python train.py --arch="dit" --model="image diffusion model" --dataset="flat shapes of many kinds, plain or patterned, on busy backdrops" --train_examples=195000 --image_size=32 --horizontal_flip=false --conditioning="none" --objective="epsilon" --cond_dim=128 --norm="layernorm" --hidden_act="quick_gelu" --mlp_ratio=2 --head_dim=32 --fused_qkv=true --qk_norm=true --inner_norm=false --patch_size=[4, 4] --layers=6 --width=256 --positions="learned" --optimizer="cautious_adamw" --learning_rate=0.00085 --beta1=0.9 --beta2=0.95 --eps=1e-06 --max_grad_norm=1.0 --gradient_centralization=true --max_steps=11400 --batch_size=128 --epochs=7.5 --lr_schedule="linear" --final_lr_fraction=0.01 --warmup_steps=2280 --weight_decay=0.4
Rows from block 3 of a small image diffusion model, named by matrix and row number. Rows with one number belong to one neuron. Each number is 500 + 25 x the weight over its row's rms, rounded and kept within 0 to 999. All counts start at 0. Numbers have three digits each.
After each neuron's rows are labels from the 100 images, of 14976 (inputs lightly noised), where the neuron reaches its highest value: "top examples" is what is common among them; "patch colour" is the nearest of a few named colours to the mean colour under the peak. Only what is clearly more common there than usual is listed. The data: flat shapes of many kinds, plain or patterned, on busy backdrops.
# fc1: MLP up (model.blocks.3.mlp.fc1.weight, 512x256), inputs 0-63
# fc2: MLP down (model.blocks.3.mlp.fc2.weight, 256x512, transposed), outputs 0-63

fc1.243:496501493528483490507525494489509543492408451513500500477486525529477503454529522496462512488499484521490552510447544510460523495489470518501488484437527488468517495468483538477538488515530528
fc2.243:508482457495496511496483531482542528460445494508499459524519489512485499514470477527551497523486483495515484452487508493507487564480513506552500497537516515526509489505481514537490499492537556
top examples: yellow shape; its colour: yellow
patch colour: orange

fc1.102:495452514506495474439427454475498492530522505513486486488506467467464508505498481486541455534462477487490498504523510497508493531492530504446523551478525530503459493527474498496500510501525444
fc2.102:513497500472494515544542515447502563506533491475526483510445494480498533517540504501469428513507504517500490498510480461499522471536489490497500492477478470524525492525514450462512508538498450
top examples: orange shape; yellow shape
patch colour: pink

fc1.5:504408467506500519519460529505510524479493489499522540482457511517531518466527510534535475543495525455479535504494489511508539532493502510514470507506481511494527494492461507511497480514526525
fc2.5:514480477516473522484539514525532489473492467517479537512519478528479456555486463454426452477473511478510472490498521536491490520463530506532505487528530535489462487504492463466490488488514500
top examples: orange shape; red shape
patch colour: brown

fc1.316:487491492529508489496481479472505527486428510510478493511482490528495504523461526490577487494526514456522493470495522487526519489515464542501538502444513472509496534496472522532494453512504531
fc2.316:473515483491499502475534515464497537496455489485482488490497494506539537506499515527483474485485467465493476491492469488503479493488474475497505479526487524504499540513493543516465490473512512
top examples: purple shape
patch colour: grey

fc1.444:503474506463503525494394471498529498546548492469517466435495516540513511521517495529485493476516427502465516475491535511509524486527454474486487498505495451527518540492498494461493496532481494
fc2.444:533522480481486496505532423482464501512534511485519536496462510503506515513481520468529493514516505528470477522481515477489458484514477526493513505495498496468505526470529502518513476481509519
top examples: teal shape; count: five
patch colour: green

fc1.214:484492492506539492471515489515523603486487499501518514495496503476484517507514476502505511492506487479485553492514470485426430492501525528479486511521524483497483509484520503539494513494485480
fc2.214:477509494484528530519463512510485432467516516477503518521516516503551472522486508505493522473502509529512513525490516488533476476476514495492517502504496476566491417492493474566488498492510466
top examples: black shape
patch colour: black

fc1.185:493513560515503482507482496501493481487534489513503525497496485508496522456505554505527528471537507466462474492490502540503492517488482513490490481452497481497497483454518491485504469520500456
fc2.185:500519513503487483530543485492514521480471525541504485491515474535486510505512494534504529511495556490513485493497490511508576513468446476488487518506479525469506530500532510542517511550505512
top examples: white shape
patch colour: grey

fc1.177:487515469534506459467513504503493492459469478489548533534469509470516489506525461438504508525500507494487541495544486539540532471495512508528438509483525520474505490480448467482502483492525454
fc2.177:497516509526507525470491500493448517478480484549468530499512529478505489478508518518539514525499515457481539543517498492462539491550535452461507513508522548509549482469530507482455509493503494
top examples: black shape; its colour: black
patch colour: black

fc1.394:471505496498485469508511496486512489498515461478506466519492483498503471525485485500463525423511498467498509505453536493501539532477511515491468493503493443472545491482501504530458511498465455
fc2.394:484484466504488498494464514521488482506537481493515479508510503482531516449489513479518511563509520486468477536520493472519472516516488546537476501450502465537457507506549518490501497501500451
top examples: teal shape; its colour: teal
patch colour: green

fc1.377:484512535502512480498495486475495489453521520470498477493474498487490500508458479505550491465463511447483441484504519535493516497506520509467550488438522496452473535516482529474538530507533513
fc2.377:464481514522510496475526467482474500544522485527471490466513500537480547496484503518487511545542503499519542490464518466513494453472520479502535532456527491562492546528503452528531516497479505
top examples: red shape
patch colour: grey

fc1.100:494478519444494491508482484542494479433518463504472490507536499513500486469525529510518463472512482468501504524501549514489536491475475491477556486470489499498494471493490510500488486510493479
fc2.100:462474511509495485514549492463498453458503494483536476511467530511555475494502520535455443532485504460477508488502507510541476518514471497478498471510470525526520473548501535490487480515501494
top examples: blue shape
patch colour: grey

fc1.491:551484455505470524457574491456477552504484510496500499494511536490491485484444510501428460522461499508506481514507481487507446509493495504506485536491511494500520522443497476500513480543527485
fc2.491:510509491477484486526534509532485477513514508513495517494497465493467511489522490478522465496464508530491483475497512522489506539525487492566479445556520457535451496481463493499500512524509461
top examples: yellow shape
patch colour: brown

fc1.279:462508517504482509512486448472492501500482485451483531490525529489477463492508489477473525497504497508480493492486508494513518461514468493529537528474518483507470491500486522570534494507495479
fc2.279:488511486505487489518510516439480507508494471491492519522452506482525501503504513496490513516479488536504508520486494482548491494555476493520531521511488516524490539556495527490483485516525515
top examples: blue shape; teal shape; its colour: blue; its colour: teal
patch colour: blue

fc1.333:572487513485510465491516507478500511499489499486495496477489504462452465451457521507464492473502505495505520511467499520508501511477561506492486500510464495465494555498497514494507475517474503
fc2.333:538506544519484511474515529473549496511488505526519494475509497478492516510476523506508472528522498475479505507505512484506500491477511465479489519484483446476463529470495497510505478554502508
top examples: purple shape
patch colour: purple

fc1.235:489533486494521483488504489500534496501508494447503522498505453528471496484470507463532503561431515539486521503503529514486471454476509505524531504492489500542518490509472506509511486518519497
fc2.235:501513474480498546536515508559443477484503532536496500453504512494481510492485494458474533515490525504472480486533483506514473470524472469478547477472471452461476458484490501514494503545501496
top examples: orange shape; its colour: orange
patch colour: orange

fc1.399:506487493504550521550503489515499527503509494490464506509495518503489558528545553497516514533502537465520451449499531492499513521492535537505485455461503500504500470508488512509519502507522523
fc2.399:508506469502548505459494482527482521462498531525484497555518469466552466526507487490484475484526492489461530509447502512501510522518490501515465522478522502480528496488509495494542506495504501
top examples: teal shape
patch colour: green

fc1.167:495506467465489500523518500516527572512489520494525518503525499500514515495506537483561567487530521509506488498470468540465472556520503540505467443442462486511461511523498487518504471488479505
fc2.167:513501481493526506466479485491461569492532504526501491476512495502501499489510474500471533502492460477464485510497489459541474548491466509417484482462476487484507498461502547462516499473510515
top examples: white shape; its colour: white
patch colour: grey

fc1.187:507488489499496482515512529500533515449482497496494479509472473493511515505504490455527458486535497487467485533491486509506464501498480486515453469462497490492470501556502498503510494531528517
fc2.187:447466523539510518485493509499508474490512488521472477512509496490485513496545472488481497511520491500507519518495535500470509506488531473565495508495469529483518458504458528512506535542519504
top examples: orange shape
patch colour: brown

fc1.128:465505568477497472473522479496510504479493505472509502519499548490465527483490462512484542488495508466468505517467423505499485494502509486509490509495479495478457548526503493459506525489487543
fc2.128:511473508495496516507525513518482546486561503519503498506500492541429496497507522490496519502512529461470514480506481481490501423482514509499483521477510503501526500502482494489514492494532479
top examples: blue shape; its colour: blue
patch colour: blue

fc1.68:503471526521489501471524489514496469512505485507487494518497497526528507526513513494491511520507485523493466496491497512497542503518508501513523514464465445503504484518488508546468462486483482
fc2.68:493510482472491505494499482490539459502497440498496516509491498547546491493470553501487471497499489567510544522499513504524532499522537499477476542523481453509491517502531517507456515471472507
top examples: teal shape; green shape; its colour: teal; its colour: green
patch colour: green; cyan

fc1.391:493506493518498478495469500462487504495465453501495500421505492545514507527509494432534500490499473482532446581490537512488478518498505496518504498516524513483476526525486546494498509506506484
fc2.391:486491492526508499509510476496490517533528532467468502562495522452529501533485509482509468478484488498487455466506542462505512506535549463458514468499519469508503525471495484496517511463488529
top examples: white shape
patch colour: grey

fc1.459:504501520534503475466477520505555510469517474525506520455466511535472506515514508475532467478531533487500517514484498491465507484500455504474489502465464522468510511515469493534513476511481529
fc2.459:509508557475491496486498484526434504492520481495520538487476486466504468472503505501463551510488501459538500536511482463516463470472464507484539479527527504470493513534499511458496486480517514
top examples: orange shape; red shape; its colour: orange
patch colour: orange

fc1.176:524457517504505509445483498506510492522505517463491528520475490474501507517494464510526460531508487488487487557531474528522508523512502499480464464483491495544474503567516496487530522521495512
fc2.176:513509494479500497542533493503505512481466501521529489488511509532511535482543527453519437526487486530477513480483495523521516482467514508470505550472478478450531524455523514515494546541485524
top examples: red shape
patch colour: grey

fc1.323:471481465498496465474502519542516517489500488515498502536472507517506474513518435476504493520529453478520501529529489516511485530487490465503440490503511511500574499470500482484507482479522522
fc2.323:501525451514484496499523491493480493489485478497479515511488515507471531515507527464486476488481475479497520496504515476449495511471505545504460481468531489455437470473494499502510503495515522
top examples: green shape
patch colour: grey

fc1.283:554502497463487449462505486507471530470493474518471533513505505461485515507488454500512472473483529516517512515489568500496498495495553522528462489540508490497516546487457464536546528544498511
fc2.283:477516475490491484448500519502522519533500517496502516510470523533506506519499502494496511524513469524478516503468570491474510522470466522527458460484481476503477503455494557511476485517463467
top examples: green shape
patch colour: grey

fc1.483:485524491479523495505499478461507520494499493469457487506524434544489495478479518498506466497487469477467532491496500500470465467516487473505536507531572470490499524513484504479490503555520524
fc2.483:486461441484520476469497509468492545455456509491510504465511441498498528477468472497524455507499480502459488489503490505512498493515504464496545525538532538484493551479537447500502519528478506
top examples: teal shape; red shape; its colour: teal
patch colour: green

fc1.191:511504532500490464498548459488517473500500489466488483475512477525442515484502526478495492514567510473499543517455491465486449510537498493460489528511528440552516526509505497453492480536480519
fc2.191:500487524515474518448545533500497405510507521507513502495496478534500503499503469498523527480488509536480498490499514478517453444495495498490465467532488511457489440510495454535490510560493446
top examples: black shape; its colour: black
patch colour: black

fc1.223:486452479528491517511523479509503503494529504505480462482530478492546501501486517508501440569509516518522452470505482487506553509482473476505557476521484488478535489531479491495471488525497574
fc2.223:540491505518495448503525488481499536479514499482497493563497501461507477517489477518494451438514511505504499524491505505515482516502517494519559477490498503467432482470489507524487524497477526
top examples: yellow shape; orange shape; its colour: yellow
patch colour: yellow

fc1.201:481492486491531472457496482502527548481496477459505501516518519509521500474504524473482525542501485469481479455525486514499474451505510509498471465487484477520489526534494498492492458503486455
fc2.201:513478474497537461555532525492523504476488491571496499496508505536485486510496473522518535428473495502474491453513465492521439492482466522523527481519521550498518522471515531511505502474484546
top examples: yellow shape; its colour: yellow
patch colour: brown